Weights of a small contrastive image-text model.
Model: encoder norm groupnorm, encoder depths [4, 7, 4], text encoder width 128.
Data: trained on views of escape-time and Newton fractals, 20.5 epochs.
Rows from block 4 of the text encoder, named by matrix and row number. Rows with one number belong to one neuron. Each number is 200 + 30 x the weight over its row's rms, rounded and kept within 0 to 999. All counts start at 0. After the name is the row's rms in percent of the matrix's.
# fc1: MLP up (text_encoder.blocks.4.mlp.fc1.weight, 512x128), inputs 0-127
# fc2: MLP down (text_encoder.blocks.4.mlp.fc2.weight, 128x512, transposed), outputs 0-127
fc1.267,104,166,190,247,253,175,172,258,235,218,248,172,196,175,237,161,205,234,194,154,241,160,133,190,256,212,237,227,194,196,204,221,155,206,203,232,191,235,202,228,203,228,125,181,230,200,264,233,157,189,159,195,241,236,215,222,176,253,175,189,193,189,219,208,197,189,168,199,214,189,250,201,159,196,210,242,204,236,222,225,221,214,186,181,214,181,233,258,216,147,186,164,224,136,176,205,218,150,154,220,139,216,234,176,203,218,205,226,177,189,228,181,166,174,222,218,181,166,232,178,220,231,174,209,169,212,199,213,202
fc2.267,102,258,236,145,188,198,173,134,166,188,182,214,236,205,192,238,208,184,189,245,149,244,253,209,156,195,146,174,193,207,197,164,193,160,215,195,160,225,149,193,173,167,248,216,168,195,140,219,201,186,176,160,173,168,163,183,273,147,172,235,163,225,214,200,239,224,219,245,175,191,182,185,213,206,179,222,253,184,181,187,211,204,169,179,206,179,137,139,203,223,250,215,219,224,189,196,175,234,228,166,214,202,175,229,232,235,189,113,172,202,168,194,225,228,208,188,207,198,176,227,195,204,199,191,208,192,183,175,232
fc1.268,093,189,164,215,249,208,185,278,193,185,179,255,159,150,205,166,236,218,214,203,165,199,198,213,212,166,197,229,178,200,224,236,185,206,185,234,193,181,217,164,208,220,228,257,189,201,148,184,166,184,210,231,244,128,230,191,160,214,175,210,168,187,267,240,247,173,231,233,172,196,161,221,180,269,233,184,260,212,213,184,180,212,207,179,187,243,192,203,220,200,192,238,208,195,180,183,146,188,205,209,182,181,209,166,158,219,223,245,159,187,225,239,162,199,156,206,241,217,238,215,189,144,239,178,211,146,244,166,197
fc2.268,112,212,207,212,172,243,199,181,204,168,213,134,234,241,218,230,195,160,168,212,206,189,193,208,168,232,221,171,228,210,242,143,207,205,244,150,203,198,196,212,197,205,207,158,231,217,202,187,199,252,191,162,134,250,199,228,245,197,223,227,199,134,116,180,135,251,191,154,229,194,215,214,238,203,152,163,203,201,206,223,201,179,204,230,198,205,210,190,228,219,194,162,219,178,197,196,228,225,223,150,172,245,191,238,225,202,201,125,259,150,210,191,225,217,226,205,157,201,184,208,188,260,186,193,192,214,129,212,185
fc1.269,131,154,202,201,235,218,228,214,187,185,232,197,207,194,233,250,202,189,167,177,156,204,245,198,162,140,193,178,179,223,188,216,215,163,190,202,174,186,186,230,191,186,225,265,136,171,191,193,233,208,138,209,130,191,193,192,218,252,187,201,191,220,194,135,276,183,187,181,170,181,205,213,166,153,226,210,212,193,193,159,254,221,219,231,185,160,195,158,190,217,155,172,223,209,176,125,156,183,259,174,220,198,186,211,172,244,219,198,150,239,214,206,239,150,228,192,195,177,221,227,200,234,196,269,230,206,210,185,179
fc2.269,106,181,174,201,232,232,224,204,260,223,197,199,181,207,174,225,195,158,224,184,202,187,182,244,208,238,133,168,207,194,276,226,138,215,169,247,201,211,191,182,279,165,152,193,176,196,222,199,239,204,225,234,177,227,213,214,202,199,220,188,202,205,227,209,214,174,216,216,197,152,167,175,242,198,141,236,171,166,225,177,202,233,153,251,145,232,280,196,249,195,169,214,162,228,226,220,192,245,181,197,209,234,179,196,213,176,218,199,265,212,215,171,207,196,150,151,213,199,230,208,201,202,168,200,182,154,186,180,146
fc1.270,072,187,153,200,222,234,197,210,203,215,191,248,194,161,137,196,162,185,192,213,208,196,250,201,242,249,233,166,172,188,185,168,203,195,186,251,202,171,151,194,163,184,165,228,200,152,141,190,198,142,202,158,166,212,170,189,184,149,162,244,174,137,211,174,189,208,181,203,159,197,191,208,205,166,179,219,252,207,156,179,176,190,213,238,174,206,173,183,223,155,205,228,143,233,229,256,228,198,184,234,132,181,233,214,208,188,230,209,197,230,226,204,228,193,254,176,183,195,179,230,228,155,141,196,250,158,200,181,158
fc2.270,069,200,210,198,196,197,166,212,225,214,197,169,189,182,210,201,160,175,195,210,228,195,203,189,197,147,181,192,229,196,248,174,197,211,180,174,233,220,208,191,215,209,238,174,175,192,284,213,219,191,225,248,238,192,228,219,233,239,257,206,216,280,203,223,279,216,217,189,110,211,208,139,204,221,240,133,144,169,221,199,195,175,169,176,181,224,241,213,195,238,233,202,239,232,174,186,140,198,221,158,184,183,181,217,212,231,172,225,216,167,184,212,172,214,116,213,215,232,218,197,167,211,232,206,189,179,211,236,250
fc1.271,088,220,190,177,237,182,219,203,200,140,178,241,180,181,199,182,177,113,260,194,212,178,242,183,189,154,199,236,164,185,233,230,174,219,257,174,227,196,175,202,218,215,194,195,260,132,211,183,237,170,174,222,240,153,181,263,194,201,225,122,170,207,199,150,160,158,231,207,253,170,226,169,222,202,227,195,152,180,194,164,237,186,208,193,212,225,243,178,163,221,199,193,238,234,188,196,185,222,240,201,178,181,193,174,248,234,193,162,166,217,232,208,174,227,212,199,215,191,214,147,170,191,238,198,190,177,220,198,154
fc2.271,073,157,179,249,176,237,199,229,252,225,189,174,231,242,194,182,234,277,138,241,213,164,194,254,223,233,207,166,206,197,199,171,239,210,165,236,195,214,271,205,166,197,199,209,187,230,198,243,186,201,229,214,167,200,207,170,201,169,184,254,212,212,149,258,206,222,126,233,160,259,152,229,209,198,174,211,228,237,210,235,177,200,182,208,193,210,217,222,214,210,226,215,168,157,250,240,190,185,157,208,200,161,192,177,174,163,221,232,231,190,141,208,202,215,212,211,196,224,165,234,227,225,179,182,183,245,195,222,247
fc1.272,103,178,156,202,221,222,225,206,184,232,257,213,153,197,232,160,170,229,209,177,182,192,161,151,208,237,156,188,149,209,213,227,231,180,211,225,137,246,199,213,174,179,177,214,158,191,181,223,170,131,169,149,296,220,192,218,149,209,229,184,168,202,239,208,191,234,170,203,170,175,232,193,182,200,156,197,208,239,255,224,193,200,189,201,202,208,211,231,177,149,199,205,206,177,157,209,226,174,198,283,203,192,259,220,172,196,209,210,174,196,236,167,218,203,178,179,182,144,267,181,208,222,214,167,165,215,168,192,208
fc2.272,123,155,201,173,203,152,202,185,203,175,169,205,191,207,206,217,164,171,197,224,223,227,254,192,207,182,179,200,261,202,202,221,148,164,180,237,202,150,164,167,214,256,255,231,202,223,167,222,271,163,222,218,152,188,171,172,211,168,207,231,170,203,139,245,226,196,198,187,190,201,205,187,150,194,254,159,252,195,243,243,194,203,183,216,194,228,206,204,232,250,201,216,178,259,186,200,163,227,166,149,185,167,205,223,228,248,192,245,244,134,203,211,167,186,196,212,251,206,228,204,247,176,208,203,229,209,217,217,254
fc1.273,103,237,180,214,250,148,166,224,198,213,233,201,214,278,210,273,254,189,154,205,245,231,214,225,219,154,214,204,154,191,178,160,218,215,184,240,164,236,212,191,212,256,131,215,233,211,201,224,256,204,176,215,226,168,229,214,253,166,225,181,215,211,184,202,180,176,246,178,156,230,179,181,222,208,177,182,137,203,168,209,217,189,202,212,215,159,244,201,202,228,189,261,217,192,203,228,177,240,202,208,184,155,156,145,224,170,201,213,204,220,256,186,178,231,201,192,211,198,233,168,240,182,203,202,159,170,153,187,177
fc2.273,091,185,210,196,192,258,235,183,226,213,166,181,197,135,185,167,157,224,223,224,126,173,208,220,182,235,173,183,235,208,221,229,161,206,223,192,208,183,215,254,181,168,231,177,157,231,220,188,162,182,249,174,169,224,179,213,155,258,196,187,215,210,203,208,241,233,211,257,221,169,197,232,190,191,254,265,251,182,210,181,173,221,187,237,165,236,208,179,206,223,191,124,189,200,191,202,212,183,192,195,213,235,256,226,182,248,215,211,229,198,150,229,232,237,264,185,219,186,188,252,165,257,224,199,212,173,233,183,207
fc1.274,098,277,172,181,146,242,201,224,203,141,161,189,229,199,233,241,204,160,189,210,157,227,219,166,194,175,164,215,215,215,194,181,189,179,206,209,196,138,186,238,184,220,238,173,167,243,169,242,150,227,161,212,198,221,196,200,203,164,176,239,239,184,155,186,205,198,180,184,212,153,228,226,217,189,221,225,238,199,189,138,190,208,182,212,179,204,194,199,212,204,208,220,207,196,162,201,205,225,228,222,183,202,173,246,200,193,192,177,268,231,196,191,247,209,193,219,265,222,285,221,209,147,153,169,181,109,181,182,237
fc2.274,095,154,212,198,183,176,154,185,158,210,214,232,170,181,198,230,243,208,207,183,237,211,210,215,163,182,238,194,129,196,196,170,187,187,196,165,193,241,269,183,179,188,207,226,210,182,235,155,208,179,269,230,221,193,200,178,237,199,220,210,135,233,210,188,197,193,241,195,227,241,200,191,191,198,120,192,170,207,178,228,178,214,262,191,283,224,176,177,151,188,202,221,187,202,221,201,222,226,161,253,208,156,219,184,244,159,217,211,164,182,210,189,171,205,217,191,120,189,131,177,202,217,224,245,224,254,221,188,195
fc1.275,104,203,254,252,293,201,213,233,240,203,195,157,234,185,220,214,206,189,177,138,165,191,211,194,150,201,157,229,168,206,221,191,144,177,198,225,165,176,228,210,199,191,186,172,188,170,238,171,170,208,210,199,152,188,206,219,244,205,210,113,206,154,202,173,230,193,179,175,197,190,258,246,171,239,233,147,208,173,262,197,262,191,193,204,182,176,189,220,209,206,268,223,188,208,190,127,182,238,196,178,131,204,179,205,249,212,234,176,201,217,205,204,236,209,183,191,218,193,202,210,207,219,179,202,225,153,222,182,211
fc2.275,099,223,193,173,170,219,242,203,159,224,191,205,166,221,159,218,211,170,204,167,195,180,188,254,183,166,175,125,197,165,193,231,219,128,182,144,213,263,189,148,196,187,219,207,153,172,175,221,221,167,165,189,216,201,233,215,171,263,184,244,211,213,221,155,232,189,243,160,157,186,190,168,241,186,140,209,216,190,162,206,167,256,180,229,171,206,235,165,239,162,149,210,202,201,255,236,200,171,188,176,226,207,187,218,171,165,240,201,212,197,212,203,215,159,161,206,161,188,249,191,207,181,177,179,176,175,160,179,161
fc1.276,100,177,171,246,216,175,207,189,231,184,185,143,150,243,213,181,207,180,198,231,189,219,213,226,204,190,260,208,161,219,208,187,231,219,205,209,139,259,148,196,191,184,280,197,251,209,194,141,246,196,232,220,175,235,210,186,192,204,174,175,151,255,205,236,163,202,237,236,141,225,170,166,183,188,195,229,209,202,161,166,215,164,180,173,211,217,216,190,163,220,194,207,153,274,127,216,220,214,208,187,171,201,174,160,198,226,223,208,222,221,172,207,201,169,218,232,212,154,209,182,198,244,202,261,203,216,241,238,218
fc2.276,096,188,199,200,210,202,235,160,227,148,173,174,194,199,207,202,238,193,200,201,234,186,259,193,193,156,178,242,244,204,183,260,167,177,236,238,202,209,186,281,181,208,232,228,218,217,164,156,187,173,247,160,195,190,219,192,202,186,194,248,214,225,199,153,194,142,168,139,213,210,172,192,193,224,213,231,154,222,138,216,204,141,198,167,215,241,176,201,112,167,246,217,204,238,190,212,194,181,231,178,221,182,219,180,215,213,239,220,173,239,192,179,174,226,212,185,256,232,206,143,184,227,202,168,186,208,201,268,179
fc1.277,100,192,228,203,207,232,182,176,197,241,248,235,151,205,233,214,195,209,201,175,171,203,229,216,196,189,179,166,188,171,229,212,211,164,205,146,189,205,213,233,190,139,188,256,192,192,210,179,185,219,186,229,190,184,235,187,196,273,223,209,177,198,225,205,251,242,173,176,197,139,222,300,150,150,185,188,221,189,236,194,258,210,220,226,237,188,211,191,192,246,117,172,168,187,172,197,152,152,215,170,188,208,226,217,185,248,232,162,201,203,198,236,204,146,197,184,246,151,247,249,207,211,204,211,227,180,203,227,184
fc2.277,084,169,205,209,189,179,246,239,189,199,171,165,232,217,130,197,193,179,198,181,166,201,199,234,180,224,146,143,193,260,210,265,189,206,201,194,213,189,204,200,224,220,233,157,139,172,178,183,223,167,209,156,222,218,126,207,187,205,199,217,213,220,182,152,201,168,274,169,192,230,134,141,250,232,207,173,158,192,210,210,210,221,165,174,137,163,258,150,248,207,223,218,159,188,174,209,194,170,189,214,203,192,180,200,211,130,172,223,215,213,207,150,209,190,198,168,194,220,215,169,189,187,207,204,189,156,164,212,190
fc1.278,102,146,144,207,227,238,202,142,203,192,234,164,195,186,187,174,231,196,154,220,167,238,236,202,196,178,193,239,215,164,210,233,248,179,224,166,212,176,228,186,179,187,190,233,197,202,191,178,244,160,172,245,276,219,151,188,180,230,195,258,170,242,181,184,217,223,222,230,233,219,176,159,225,266,242,194,170,177,206,147,188,240,145,199,225,185,215,208,246,234,187,248,176,196,171,171,202,163,174,200,170,201,209,172,189,212,220,244,222,211,216,280,222,162,167,211,205,204,244,202,187,155,230,228,186,220,181,165,224
fc2.278,101,210,209,196,159,194,194,230,229,167,166,198,172,234,197,237,201,227,240,203,231,202,203,174,198,199,192,192,240,222,213,143,163,237,244,237,198,230,180,239,228,217,191,164,194,181,205,208,174,195,230,208,155,192,225,193,192,187,203,193,223,130,214,226,184,169,230,196,226,209,230,250,181,152,184,195,232,243,198,260,214,196,273,222,170,274,188,217,193,193,213,142,265,222,241,215,247,191,222,210,248,193,216,219,209,221,197,181,224,184,201,127,175,214,243,197,175,176,176,216,213,274,217,168,239,192,195,288,224
fc1.279,098,233,181,181,221,211,202,274,192,252,212,212,228,211,206,174,200,215,200,195,244,173,169,194,171,242,205,194,196,206,190,185,225,182,198,289,204,215,197,235,187,227,206,296,184,169,190,226,223,185,184,231,159,222,235,180,212,208,186,189,161,192,229,202,194,197,214,218,184,180,227,210,137,178,169,181,222,170,176,173,228,193,226,253,218,262,192,160,167,172,269,155,157,180,205,271,135,215,175,244,174,174,224,233,160,228,157,244,199,213,191,185,199,197,158,164,166,203,194,195,182,181,203,223,180,246,155,232,186
fc2.279,083,165,247,228,208,208,222,136,209,202,198,221,199,177,170,250,174,179,205,202,146,213,227,246,229,157,171,201,214,186,258,206,180,218,185,123,189,190,194,163,195,187,161,116,180,211,196,183,173,183,198,173,218,188,192,216,212,197,239,223,203,211,176,202,219,181,218,191,218,179,182,191,250,221,244,177,178,186,224,247,177,193,197,164,190,134,220,229,258,183,127,213,254,192,179,131,182,201,190,187,221,258,145,184,214,170,246,159,226,184,211,218,220,215,237,214,195,212,253,190,196,232,203,160,173,151,243,167,205